{"crop_scale_min": 0.8, "horizontal_flip": false, "encoder_mlp_ratio": 4, "encoder_fused_qkv": true, "encoder_moe": "top_k", "encoder_shared_expert": false, "decoder_drop_path": 0.15, "decoder_tie_embeddings": true, "batch_size": 128, "epochs": 10.9}
Rows from block 5 of the image encoder of a small image captioner, named by matrix and row number. Rows with one number within an expert belong to one neuron, the router's apart. Each number is 50 + 10 x the weight over its row's rms, rounded and kept within 0 to 99. All counts start at 0.
After each expert's rows are labels from the 100 images, of 14976, where the router gives the expert most weight on average: "responds to" is what is common among them. Only what is clearly more common there than usual is listed. The data: flat shapes of many kinds, plain or patterned, on busy backdrops. In brackets: how many of the 100.
# router: router (encoder.blocks.5.mlp.router.weight, 16x160, trained with AdamW), inputs 0-53
# up: expert up (encoder.blocks.5.mlp.up, 16x80x160), inputs 0-53
# down: expert down (encoder.blocks.5.mlp.down, 16x160x80, transposed), outputs 0-53

# expert 3
router.3:61 52 57 62 50 41 60 63 52 41 49 62 45 52 45 43 28 35 42 41 53 54 43 45 42 52 48 40 47 50 62 36 47 65 51 76 52 30 53 48 38 48 69 44 49 39 49 51 55 50 49 29 53 65
up.0:27 67 69 41 55 47 57 48 65 52 39 58 50 60 35 40 28 38 63 76 55 51 56 35 45 40 71 43 64 59 50 41 61 51 65 71 63 67 45 52 55 51 61 48 45 61 51 47 44 55 42 30 43 67
down.0:56 49 48 52 44 31 60 53 33 52 32 36 42 43 65 43 47 57 56 43 64 43 57 59 57 48 38 58 55 54 41 54 48 49 46 68 37 42 42 27 34 57 38 40 56 41 51 48 33 52 57 51 68 65
up.1:54 64 70 73 59 57 55 43 44 67 48 34 57 50 47 43 49 49 27 43 53 47 62 67 36 48 68 61 55 54 42 50 44 30 66 39 33 64 48 49 71 35 64 42 44 45 48 62 53 43 59 52 36 61
down.1:71 49 41 62 65 47 47 71 45 58 65 57 41 50 49 43 62 66 51 57 67 54 36 44 45 41 46 71 54 49 39 42 63 52 63 43 48 54 38 29 51 54 49 41 70 51 62 42 48 29 25 57 58 33
up.2:39 40 36 48 44 59 45 56 57 68 53 53 40 63 68 49 56 44 54 38 44 47 59 53 63 68 40 43 48 61 46 59 44 44 72 36 49 36 57 58 65 43 56 45 33 60 53 39 58 38 54 77 48 45
down.2:57 42 60 40 59 69 50 54 35 44 51 52 55 55 64 50 51 56 24 51 34 57 40 46 46 49 46 44 38 42 56 34 33 44 27 47 56 30 61 61 51 47 53 50 38 66 53 45 54 58 50 69 65 49
up.3:63 61 47 29 50 52 48 61 42 46 47 47 36 47 62 47 43 48 61 50 66 50 36 56 48 52 46 60 69 45 65 52 57 54 52 55 45 33 58 35 36 43 45 52 57 37 45 50 43 69 62 49 55 61
down.3:57 45 28 60 53 50 49 70 40 56 55 45 41 46 46 67 70 55 26 45 52 44 44 41 50 56 51 43 66 26 55 57 51 49 28 54 54 41 51 51 43 45 52 44 35 62 52 61 51 46 55 45 61 44
responds to: count: one (93)

# expert 2
router.2:52 45 55 57 45 37 42 70 34 31 40 23 42 54 44 35 52 49 58 39 55 54 43 69 44 53 52 57 53 36 45 48 43 53 55 55 31 51 45 50 48 66 40 52 45 24 55 34 34 70 56 55 57 45
up.0:34 69 34 46 50 76 32 38 40 38 53 46 58 49 50 62 47 49 48 57 38 63 65 55 52 41 66 55 57 54 51 62 39 63 38 62 44 50 46 63 39 35 55 43 45 41 48 46 54 52 63 38 37 53
down.0:41 50 63 47 54 53 51 32 50 42 60 53 57 67 52 68 45 42 32 49 65 43 46 60 30 53 52 45 48 63 46 70 51 34 44 55 51 38 49 45 44 39 37 36 60 60 32 57 69 44 57 54 50 19
up.1:58 51 46 48 59 39 55 58 63 43 56 53 35 61 36 36 53 36 76 55 62 44 41 68 62 48 51 49 59 41 68 44 73 45 59 46 45 45 33 38 55 60 68 60 52 57 46 55 47 43 38 55 53 39
down.1:37 34 52 44 66 44 52 44 60 32 48 52 30 56 43 44 62 57 50 43 60 50 33 36 55 50 49 43 48 39 42 46 36 43 40 58 49 41 42 53 51 47 38 78 54 58 31 48 59 58 47 50 58 51
up.2:43 33 53 46 52 42 55 63 46 35 58 40 47 24 54 71 51 44 48 70 60 61 54 39 47 68 34 45 59 77 47 64 62 45 59 51 35 51 80 41 49 51 56 46 49 52 48 55 37 48 53 49 35 71
down.2:53 57 55 28 45 45 55 59 73 48 54 68 70 57 68 46 55 43 38 56 51 48 56 54 40 49 51 34 48 47 68 52 46 59 35 38 57 45 36 54 40 43 59 51 57 49 47 31 34 50 43 56 47 26
up.3:34 40 66 51 58 45 70 43 57 48 42 79 42 63 39 41 40 45 40 47 56 71 34 44 45 60 65 50 50 45 51 47 41 50 50 33 51 45 52 50 46 47 37 54 51 47 52 45 63 53 45 44 47 51
down.3:68 50 57 58 38 61 58 55 52 44 41 47 34 64 42 35 51 62 61 55 53 42 37 48 58 54 33 52 50 49 47 58 47 52 54 45 63 28 40 55 43 60 55 61 59 40 43 41 51 18 35 52 57 47
responds to: count: one (85)

# expert 10
router.10:70 44 59 74 34 33 54 50 44 47 46 51 46 47 46 44 37 57 66 44 51 56 54 50 39 48 36 46 55 39 54 36 69 59 41 72 58 61 45 45 47 34 44 55 59 38 48 46 41 60 35 39 50 55
up.0:56 33 49 48 44 50 59 52 34 41 32 74 44 40 49 58 55 44 51 54 55 45 40 41 42 53 48 39 46 47 56 53 67 55 31 54 55 37 51 36 34 49 53 49 49 50 49 56 60 51 49 39 55 51
down.0:57 36 32 62 53 48 48 61 43 47 25 36 30 51 45 33 52 44 54 55 56 59 40 40 39 39 40 49 58 52 45 61 47 64 60 67 63 51 41 53 60 56 42 47 48 51 55 60 56 52 69 53 55 49
up.1:55 65 37 80 47 22 46 50 44 45 50 42 44 77 37 44 36 60 49 46 62 30 45 44 54 47 49 55 72 48 39 45 40 55 45 56 51 63 38 41 39 50 64 66 56 51 57 48 24 46 33 64 55 46
down.1:44 42 52 43 49 46 59 49 40 56 62 37 46 44 44 40 49 62 45 38 45 54 48 59 70 33 63 62 49 42 61 65 61 48 69 59 41 70 68 43 41 58 43 56 49 58 47 67 29 50 41 42 29 51
up.2:46 39 45 42 39 60 31 50 61 36 47 47 46 31 54 48 57 49 41 44 53 62 39 43 47 38 37 55 54 44 56 35 64 51 50 31 65 49 53 53 48 66 36 58 69 47 45 57 60 64 48 52 69 35
down.2:60 42 70 39 70 62 47 48 70 51 65 66 52 29 57 52 55 56 34 55 42 45 45 55 49 49 34 25 28 58 53 59 59 40 54 35 47 67 59 55 56 62 44 54 52 56 37 54 70 49 59 52 41 48
up.3:34 38 65 49 55 54 67 38 53 42 43 59 53 37 62 70 35 22 42 61 44 56 58 45 55 52 45 28 45 59 56 37 67 44 42 49 54 48 67 43 33 46 52 46 48 52 41 48 62 60 50 45 52 50
down.3:53 45 62 46 66 46 59 50 44 38 52 40 58 37 38 43 51 38 69 41 60 33 37 50 58 48 39 39 47 45 52 39 49 54 39 48 52 53 48 51 64 51 32 49 70 68 50 62 68 45 59 50 48 59
responds to: brown shape (45)

# expert 0
router.0:58 45 49 47 53 43 52 47 48 49 58 62 49 44 63 58 72 46 40 61 52 37 51 58 68 39 46 46 51 51 49 52 49 42 49 36 42 59 38 48 39 59 43 37 50 52 29 68 56 40 56 59 57 49
up.0:50 51 61 52 52 45 44 57 46 49 60 47 45 47 47 63 46 52 68 50 56 40 34 59 44 74 30 49 60 64 40 67 51 60 55 43 59 49 55 32 54 52 51 71 65 66 76 40 50 44 47 57 46 52
down.0:53 43 48 60 37 59 59 40 50 47 51 63 58 55 41 44 55 58 46 56 22 59 60 44 39 46 62 43 62 47 51 53 59 56 43 54 39 38 37 64 38 50 34 58 49 46 45 66 52 49 30 42 32 45
up.1:31 46 54 53 50 55 54 44 55 58 47 45 54 59 48 52 27 51 40 24 43 50 60 47 46 47 52 43 35 33 31 47 54 52 43 45 44 46 64 71 51 35 38 58 18 51 66 40 54 62 47 49 48 64
down.1:59 56 38 60 50 54 59 56 50 38 62 61 39 50 46 51 44 34 54 45 54 24 52 46 60 37 36 45 43 56 47 54 63 69 49 30 60 51 50 42 50 49 38 55 53 60 48 43 39 48 31 67 72 52
up.2:41 58 47 42 55 49 42 37 48 44 34 37 38 35 45 54 44 48 47 37 24 46 52 43 45 55 53 63 49 45 61 46 40 57 61 59 62 49 70 72 63 43 38 56 43 52 56 43 49 66 67 58 56 49
down.2:68 36 51 59 60 45 59 59 43 74 47 55 39 44 45 40 78 71 51 57 61 52 31 50 46 61 53 60 66 49 48 56 43 44 68 46 44 69 29 60 48 61 71 68 59 49 48 59 53 42 40 40 45 55
up.3:35 39 48 42 53 49 54 43 64 64 43 46 54 54 50 50 46 65 49 41 49 53 49 44 52 55 55 37 46 49 48 53 38 71 65 64 70 36 61 62 46 45 60 77 51 53 43 32 39 62 47 56 55 30
down.3:63 59 42 41 42 66 45 43 51 60 36 47 55 57 64 43 55 64 79 52 58 56 34 63 53 58 58 44 59 61 45 49 52 46 31 51 56 56 43 52 40 57 76 67 40 40 38 32 57 50 38 51 34 38
responds to: orange shape (67); pink shape (57); red shape (52); its colour: orange (33)

# expert 6
router.6:54 52 55 51 42 40 76 60 36 35 44 46 36 55 53 41 42 49 69 48 48 51 50 55 48 46 49 49 55 50 55 47 30 60 67 74 39 28 39 43 51 54 35 52 51 42 49 43 45 62 48 40 47 59
up.0:51 55 55 55 31 40 55 65 56 71 70 63 48 70 45 41 55 40 44 49 51 57 46 51 70 57 58 46 51 38 51 42 50 57 63 56 44 37 36 56 39 57 47 58 35 49 47 54 37 31 24 41 56 23
down.0:45 35 43 46 49 45 44 63 56 59 62 58 45 42 32 37 53 59 51 51 48 53 47 46 68 67 53 40 41 42 27 49 51 32 54 40 55 50 50 62 47 48 39 79 40 48 52 49 45 44 50 45 35 63
up.1:57 56 52 47 54 47 45 41 56 42 59 57 61 41 57 53 65 46 60 51 50 45 44 54 57 61 48 56 35 48 64 50 67 60 38 51 56 57 57 62 50 38 55 50 62 49 58 63 54 59 53 36 42 61
down.1:45 46 60 38 49 51 58 49 45 41 55 47 73 52 48 66 51 52 55 50 51 43 69 74 48 51 60 79 72 31 62 33 42 42 51 58 52 42 48 47 48 51 48 27 35 36 54 55 55 56 36 56 45 49
up.2:42 52 53 59 63 43 60 47 35 57 63 57 40 50 55 50 50 48 49 53 55 50 63 65 61 72 34 41 32 49 50 43 42 56 62 61 43 55 52 53 60 51 68 44 72 66 49 55 58 45 51 60 53 59
down.2:48 52 39 45 56 73 54 70 62 47 53 44 57 42 41 42 50 56 31 31 59 60 46 57 56 48 23 37 68 49 52 49 43 50 52 35 77 34 42 60 55 62 42 67 46 61 49 79 62 50 53 57 46 32
up.3:49 37 67 47 43 45 50 53 45 39 66 50 51 36 51 48 48 46 31 53 53 50 70 52 77 40 37 40 40 52 43 49 60 44 49 43 51 57 68 50 52 44 43 39 48 52 64 61 64 64 71 64 51 52
down.3:52 67 59 67 39 59 59 58 38 45 43 44 61 60 39 38 47 42 64 39 38 63 49 48 54 57 54 47 50 59 71 46 61 47 54 63 42 43 26 45 29 48 55 38 51 44 36 57 28 50 40 47 58 36
responds to: white shape (47)

# expert 9
router.9:38 40 46 41 52 67 25 55 47 37 36 54 43 42 62 46 59 55 53 61 51 51 47 50 33 58 38 50 36 47 73 52 55 32 63 28 49 64 64 52 60 58 46 48 57 54 47 42 48 63 48 51 46 50
up.0:54 66 49 43 53 36 61 35 48 35 52 50 71 65 54 54 48 40 63 54 35 52 51 32 53 46 61 48 52 32 55 49 59 62 38 67 61 55 48 46 59 44 43 38 54 56 60 61 66 50 31 59 65 65
down.0:63 62 34 55 32 58 30 53 57 50 42 43 45 63 33 59 47 43 60 50 40 54 42 53 52 65 55 59 47 54 47 43 73 51 45 73 35 49 43 47 57 58 61 50 31 41 56 47 26 59 43 56 56 39
up.1:61 61 44 60 44 32 43 54 47 51 56 38 24 58 38 36 55 52 64 44 52 50 46 40 61 53 46 37 50 36 25 49 40 62 58 48 48 45 47 44 56 59 52 62 54 74 63 53 38 46 36 57 74 50
down.1:38 34 36 50 34 46 38 49 57 52 52 60 59 44 54 78 41 40 57 52 40 48 51 65 61 58 59 52 38 61 38 63 50 50 40 35 44 51 57 55 53 30 43 63 58 62 45 51 47 43 46 51 50 59
up.2:46 53 57 54 40 24 59 58 60 41 49 62 49 43 54 45 55 34 55 59 68 45 37 36 52 42 50 46 58 43 31 30 46 72 47 64 48 44 35 41 29 56 37 53 52 44 56 57 37 57 37 51 70 44
down.2:52 67 37 58 51 48 44 49 47 58 39 42 43 40 33 53 36 45 64 44 33 58 48 65 31 46 53 65 52 43 65 43 51 42 45 44 65 52 53 50 49 48 56 66 54 34 42 55 48 60 65 44 45 53
up.3:48 61 51 50 73 57 45 63 62 69 60 38 78 65 28 41 38 39 59 46 39 59 41 49 52 77 58 51 38 41 51 41 49 61 56 57 46 37 39 52 63 49 51 43 34 56 58 61 44 42 30 50 49 47
down.3:40 45 63 52 54 55 55 54 58 53 42 60 69 65 31 35 28 41 56 45 55 63 57 59 28 43 64 52 65 41 43 55 62 49 44 53 42 54 49 51 38 36 51 49 31 40 66 47 58 65 53 33 52 47
responds to: blue shape (88); its colour: blue (71)

# expert 11
router.11:59 49 42 51 59 43 48 54 38 60 51 58 46 50 31 61 44 47 42 57 26 39 37 54 57 54 51 50 54 54 43 57 40 46 21 52 53 52 33 42 63 46 48 61 43 49 55 28 55 54 39 70 58 52
up.0:34 56 45 49 52 59 56 57 53 60 63 66 65 54 41 54 39 40 31 46 45 28 54 44 22 53 48 46 47 55 52 50 60 31 40 42 49 45 44 49 56 39 42 59 48 47 58 43 65 42 49 47 58 39
down.0:69 46 49 65 48 46 48 33 34 47 30 41 47 42 57 71 39 47 39 68 33 48 40 38 63 51 52 56 44 44 57 54 45 44 58 55 29 51 56 48 51 44 53 48 49 47 44 65 33 65 46 35 65 77
up.1:40 52 55 56 59 64 86 55 45 64 59 51 41 51 49 47 50 68 53 62 62 48 49 56 46 35 46 31 48 49 68 44 59 52 44 61 58 51 50 63 40 55 36 46 44 43 47 76 59 31 33 32 57 60
down.1:53 50 54 35 56 65 51 44 42 48 37 54 42 58 40 43 53 40 65 61 48 48 19 39 67 41 56 56 52 58 65 43 64 58 48 59 51 27 56 38 44 57 58 53 52 44 52 34 54 51 62 53 80 37
up.2:43 70 64 50 51 36 44 67 54 57 63 35 44 56 60 41 62 52 52 37 66 45 45 63 55 54 60 36 41 35 41 48 68 54 53 56 51 56 48 57 37 55 49 50 61 55 53 63 50 49 51 57 62 44
down.2:50 50 60 69 41 39 66 65 36 55 77 57 43 65 69 33 67 65 54 32 61 52 63 60 52 55 41 39 51 64 44 54 57 40 55 48 65 42 45 40 49 52 44 47 44 50 60 55 68 39 46 43 46 33
up.3:44 59 53 33 55 52 47 46 55 43 53 50 49 43 62 38 63 58 57 52 69 48 50 69 64 59 38 44 58 59 56 33 61 45 62 33 66 69 40 46 45 52 46 43 63 49 42 61 55 31 51 56 35 55
down.3:59 59 41 53 62 33 42 60 53 67 40 49 53 75 58 39 72 49 66 49 62 51 47 59 55 64 42 72 57 53 43 42 55 38 65 48 65 62 35 33 56 52 54 49 74 51 60 50 44 41 32 71 57 52
responds to: yellow shape (76); its colour: yellow (70); count: one (58)

# expert 7
router.7:45 61 48 68 52 57 48 58 57 53 41 47 27 77 51 36 36 49 66 38 37 74 54 51 33 57 29 44 42 51 56 63 66 37 47 51 43 40 59 41 63 55 61 60 37 41 66 37 48 53 59 58 42 33
up.0:55 31 58 24 32 54 68 62 39 52 59 35 51 43 57 42 43 57 39 56 60 44 57 46 54 42 43 43 61 46 33 50 56 43 31 37 60 51 48 42 48 39 40 63 50 45 51 48 63 62 50 49 65 69
down.0:27 16 55 37 54 51 46 22 53 51 40 45 48 29 43 48 44 53 44 45 50 48 55 54 63 47 51 69 61 58 45 57 42 44 29 61 58 55 67 53 38 37 41 55 39 43 55 60 43 40 66 55 49 61
up.1:62 62 53 55 37 49 53 43 56 39 53 26 48 43 42 44 44 37 54 34 42 46 62 43 48 69 72 67 55 55 36 45 60 42 44 42 54 46 60 38 58 34 35 43 47 54 59 50 57 50 29 50 69 49
down.1:61 37 50 46 39 40 40 62 55 63 65 43 39 52 43 42 54 56 58 37 44 57 68 59 50 42 31 35 59 50 44 42 49 48 58 45 60 45 35 53 34 55 60 70 39 37 58 45 35 58 54 52 49 38
up.2:50 30 55 53 51 52 58 46 38 49 40 46 27 29 45 55 48 51 55 50 61 39 42 58 56 58 37 25 43 58 49 26 49 56 64 65 66 48 39 52 40 66 77 53 70 55 52 67 52 50 35 69 54 58
down.2:62 42 53 39 34 37 41 46 43 52 36 30 32 46 46 53 48 39 34 50 56 54 46 42 59 44 35 77 45 33 63 65 44 52 66 51 42 56 36 40 55 51 47 54 48 51 32 49 57 55 62 51 53 64
up.3:51 51 49 63 63 57 45 41 62 47 51 64 50 61 44 49 32 46 64 42 51 47 60 27 47 46 42 56 58 54 51 56 49 48 19 44 69 29 42 35 65 40 49 53 43 41 68 31 58 47 32 78 62 46
down.3:47 44 47 48 44 39 37 55 61 44 65 51 54 45 64 36 46 56 49 42 54 64 52 57 32 52 64 40 49 36 40 50 19 42 54 38 41 54 42 68 40 54 37 51 49 52 64 55 57 62 44 32 35 62
responds to: green shape (79); its colour: green (63); teal shape (45); its colour: teal (32)

# expert 4
router.4:35 56 51 38 66 57 56 54 70 64 54 59 54 62 33 31 45 43 39 39 54 31 55 47 66 56 55 54 37 45 40 44 59 50 60 49 58 63 53 70 54 41 49 49 37 58 41 60 72 42 38 54 47 42
up.0:61 39 58 65 47 46 66 57 41 66 62 36 43 45 33 50 67 55 48 49 38 52 54 46 47 41 44 52 55 34 44 32 43 56 58 55 53 59 29 50 44 49 65 55 48 54 51 58 44 57 43 34 62 49
down.0:60 51 48 48 44 40 48 60 45 64 47 49 52 55 32 39 55 49 57 57 39 36 40 68 47 49 54 48 56 34 41 56 55 54 54 55 51 50 36 39 39 58 42 61 42 39 65 41 40 60 52 45 47 28
up.1:51 49 51 58 50 45 44 42 60 56 77 76 61 55 53 37 61 56 43 72 40 51 55 38 41 52 50 41 55 54 45 63 44 26 58 31 27 36 58 51 41 56 63 57 54 38 36 40 52 54 48 44 54 54
down.1:61 63 64 49 34 37 62 38 63 58 47 51 45 53 52 53 45 58 48 47 45 46 55 60 52 48 33 61 41 44 50 38 55 63 76 67 39 52 52 43 67 48 53 59 66 55 38 55 53 36 50 56 62 26
up.2:54 42 41 50 23 41 48 57 44 50 49 30 34 47 60 55 49 56 61 49 72 52 36 43 53 33 27 58 46 60 43 50 40 55 58 57 53 57 54 39 47 46 31 60 51 55 34 46 15 44 41 53 61 70
down.2:47 52 80 59 52 48 56 52 42 40 50 38 59 39 60 57 38 53 28 67 38 41 70 51 45 53 57 43 40 46 51 53 54 50 42 56 45 48 52 34 65 66 35 55 41 45 43 55 39 70 39 35 35 55
up.3:43 40 50 45 43 62 45 50 44 50 56 43 41 52 50 48 46 57 54 49 80 64 57 53 46 71 47 48 54 57 49 43 49 56 41 54 59 61 55 60 48 46 63 65 56 51 39 61 40 44 54 63 42 58
down.3:50 48 62 46 50 50 62 33 39 63 44 57 63 38 36 45 57 42 47 44 43 59 33 60 52 49 40 64 53 49 73 43 53 52 43 46 34 63 49 35 65 56 57 57 65 40 52 54 39 46 34 31 31 41
responds to: grey shape (74); its colour: grey (61)

# expert 15
router.15:72 56 44 69 52 35 51 49 40 29 37 29 39 47 50 57 41 52 74 34 56 46 43 43 45 43 48 47 72 47 50 50 46 58 47 57 37 40 49 35 59 75 73 62 75 56 63 57 58 54 46 51 62 46
up.0:65 54 45 55 48 34 61 62 41 44 35 48 36 40 40 42 43 54 56 61 51 37 37 61 58 36 39 50 54 40 39 49 42 71 59 57 63 63 39 38 45 61 60 61 55 55 59 54 47 54 41 59 60 43
down.0:58 44 48 54 50 49 52 52 38 44 50 53 28 68 30 51 42 56 54 53 60 47 40 52 54 48 48 59 59 43 59 69 53 53 37 53 34 58 59 43 48 51 63 52 54 47 64 56 43 43 59 44 55 67
up.1:44 67 46 50 50 43 67 59 52 50 52 52 42 47 52 51 55 56 39 54 64 41 64 65 64 38 56 60 53 47 45 38 51 58 37 64 69 65 46 46 46 35 24 45 43 45 48 54 32 38 56 68 62 54
down.1:47 42 49 48 44 58 43 66 55 45 49 47 69 47 44 49 48 63 60 49 46 69 50 54 41 53 46 55 37 56 45 62 67 31 67 35 46 57 60 29 40 47 64 50 42 55 54 40 40 54 44 57 56 41
up.2:52 45 39 46 39 73 33 39 39 45 50 44 53 39 44 54 54 52 51 68 50 43 42 53 56 45 49 55 48 53 70 48 40 47 48 32 52 55 56 56 52 64 55 60 47 54 46 54 43 66 70 58 50 60
down.2:47 56 32 52 55 49 43 47 42 62 49 37 36 48 50 48 39 54 40 53 49 63 63 47 59 64 57 47 38 40 57 57 33 40 50 55 33 67 49 56 58 43 55 46 51 58 50 36 68 48 53 75 52 49
up.3:57 46 50 66 47 50 36 65 59 58 53 61 46 52 52 57 65 52 54 42 31 59 53 36 55 43 52 58 46 56 59 54 43 43 52 45 48 26 54 57 55 56 35 53 40 51 50 46 48 49 75 43 48 50
down.3:70 34 46 48 50 62 48 55 76 69 58 51 68 59 45 46 60 38 70 39 57 54 55 44 55 44 58 69 42 44 37 61 55 66 60 62 51 60 43 52 37 45 40 39 57 47 41 40 49 50 33 55 39 52
responds to: count: one (63)

# expert 14
router.14:68 52 41 71 39 37 35 55 47 53 38 52 39 61 48 46 60 47 58 46 55 53 40 53 52 50 48 68 72 35 56 45 43 63 50 53 35 42 52 45 53 59 34 65 51 25 40 36 41 45 47 50 50 49
up.0:66 33 65 44 49 52 62 40 62 44 36 65 52 54 45 58 39 45 57 64 54 50 41 37 46 56 51 42 59 35 43 40 61 69 55 65 45 41 40 35 42 46 59 57 59 52 45 48 54 49 30 38 59 43
down.0:39 41 49 41 56 44 51 34 65 38 52 60 59 37 64 56 36 36 71 51 37 56 55 47 51 50 49 58 61 58 58 46 62 44 51 56 51 33 44 37 44 45 54 34 49 42 57 52 51 57 37 31 47 46
up.1:63 53 56 71 52 69 36 60 55 52 38 46 44 42 32 51 59 52 42 33 35 64 64 41 52 43 51 74 48 62 52 44 51 41 51 44 44 49 43 59 57 51 68 48 38 64 47 57 63 64 55 62 51 34
down.1:40 77 45 39 55 45 29 63 61 45 67 45 49 56 41 45 62 57 49 32 48 46 50 52 61 51 56 28 39 53 53 41 55 42 46 51 60 59 49 41 44 54 57 49 37 59 54 35 64 58 61 61 53 36
up.2:43 57 54 30 48 42 69 46 46 35 43 78 46 54 64 51 60 51 38 45 61 42 51 54 62 61 56 48 53 59 44 50 39 45 64 30 60 56 52 52 53 53 49 49 57 58 47 41 59 36 62 56 52 43
down.2:64 56 59 61 70 61 44 66 54 45 62 40 51 39 49 51 42 60 28 45 51 56 56 45 52 50 57 49 59 43 53 69 46 60 47 50 41 26 68 49 48 73 42 41 57 63 55 48 58 50 59 50 39 52
up.3:47 69 54 64 54 58 59 44 48 43 47 30 49 34 49 54 44 43 42 44 37 55 63 46 35 40 62 55 32 56 48 55 51 48 57 30 53 63 71 48 59 49 61 59 45 53 56 51 65 48 55 55 41 47
down.3:52 35 41 54 53 55 45 66 40 57 48 20 44 55 31 49 58 59 44 53 51 52 63 42 46 45 49 45 64 56 63 53 60 50 36 55 65 47 48 58 43 35 41 72 54 59 75 49 57 59 69 41 46 51
responds to: count: one (85)

# expert 1
router.1:52 42 49 43 58 47 43 54 56 26 44 32 38 62 59 36 47 29 50 41 55 54 49 48 63 47 57 62 49 37 69 42 40 55 55 61 33 60 58 38 46 46 64 57 48 36 39 32 46 73 60 51 53 51
up.0:47 54 70 45 53 65 29 45 53 53 51 61 61 41 58 34 63 44 58 61 50 60 48 49 42 57 57 49 34 48 67 46 39 32 48 50 36 54 50 49 32 48 58 44 40 44 70 46 51 40 48 42 57 55
down.0:45 55 63 35 58 67 54 51 42 36 62 45 60 53 54 63 33 44 58 58 47 33 36 44 68 52 49 32 45 41 59 56 64 49 59 45 65 37 48 47 50 58 60 41 38 47 40 56 70 42 31 59 36 38
up.1:57 47 38 56 42 51 40 53 53 47 36 52 42 74 39 50 58 34 61 69 48 69 39 44 57 59 49 54 52 49 52 43 53 39 48 49 52 50 32 47 60 57 62 65 46 63 40 37 40 52 28 45 34 51
down.1:36 41 49 41 49 53 35 77 71 42 64 35 35 38 56 45 62 54 45 54 63 42 43 72 55 55 34 35 45 59 48 69 41 52 60 41 60 34 43 44 47 44 59 47 46 50 31 50 33 52 46 63 53 47
up.2:30 47 34 58 28 60 59 59 35 65 61 48 50 48 43 53 72 57 48 67 48 57 58 59 47 53 58 58 53 46 41 59 36 50 63 56 41 45 43 59 44 52 61 43 38 41 46 58 42 45 55 49 34 61
down.2:60 58 46 27 46 59 48 42 63 31 53 45 45 64 50 46 52 36 61 45 63 67 38 32 55 54 45 50 48 44 46 40 50 47 36 68 38 31 38 42 65 49 61 39 55 42 57 64 64 47 48 36 34 51
up.3:43 44 49 53 51 37 55 62 38 62 39 38 49 38 43 33 41 57 45 55 54 68 69 71 37 37 48 44 55 47 43 48 46 55 84 57 49 49 57 59 47 70 48 51 40 44 51 52 33 46 43 69 60 53
down.3:54 47 44 54 36 47 61 61 34 41 39 63 47 53 59 60 46 57 46 60 52 66 66 36 58 49 39 38 45 56 48 63 39 65 43 50 46 57 45 50 56 64 47 65 44 56 43 43 45 62 60 61 62 66
responds to: count: five (38)

# expert 5
router.5:58 54 46 59 45 39 53 49 46 49 35 28 35 44 49 33 54 48 39 48 52 62 61 53 43 32 40 37 58 41 34 49 37 49 55 48 50 63 53 39 34 55 44 57 44 26 67 45 25 61 53 54 53 54
up.0:44 62 37 54 63 50 44 44 59 53 60 37 45 53 45 30 66 67 56 52 76 43 50 66 54 65 45 61 53 61 38 46 43 41 51 49 58 58 43 46 48 63 63 56 57 38 49 64 42 41 48 68 50 56
down.0:42 66 42 51 48 38 45 49 39 54 38 40 35 38 63 64 54 49 43 56 50 46 53 53 35 46 49 42 52 57 66 61 38 40 45 51 57 65 65 58 48 50 38 62 49 35 42 54 53 47 43 73 62 60
up.1:41 39 73 48 62 50 61 50 49 40 40 33 54 43 47 48 44 36 42 51 45 40 50 64 67 32 39 44 48 67 34 47 42 58 52 48 46 46 57 24 45 40 39 49 37 46 47 53 54 54 56 47 59 49
down.1:48 34 51 54 38 64 39 38 49 48 42 44 37 58 43 61 52 62 54 61 50 70 64 53 50 56 34 45 38 62 45 56 63 45 63 51 63 49 58 66 55 36 65 54 61 33 38 50 49 58 55 56 62 28
up.2:70 44 28 54 42 77 35 49 35 55 33 38 29 51 44 47 55 54 41 48 46 58 46 35 41 48 54 63 64 35 44 53 41 42 42 51 58 64 37 54 45 48 41 66 35 52 52 41 37 47 52 59 47 62
down.2:51 54 44 62 42 34 43 46 47 45 65 67 64 56 39 47 45 45 34 35 28 44 50 69 54 58 69 48 47 39 50 39 48 40 49 43 51 53 54 34 79 46 40 42 48 45 42 40 48 51 50 64 47 52
up.3:66 64 42 52 34 32 41 49 49 36 34 38 48 68 44 38 46 59 56 49 66 49 53 49 67 39 39 37 59 37 25 32 68 54 60 46 56 70 41 51 46 52 65 60 57 50 41 39 42 61 42 45 57 30
down.3:42 39 35 56 65 58 60 60 23 52 52 49 32 52 46 55 57 56 40 63 35 41 58 52 53 54 50 75 35 44 45 59 41 59 42 40 48 51 62 49 43 40 59 24 42 52 56 63 61 38 70 41 52 70
responds to: count: one (67); largest shape: circle (28)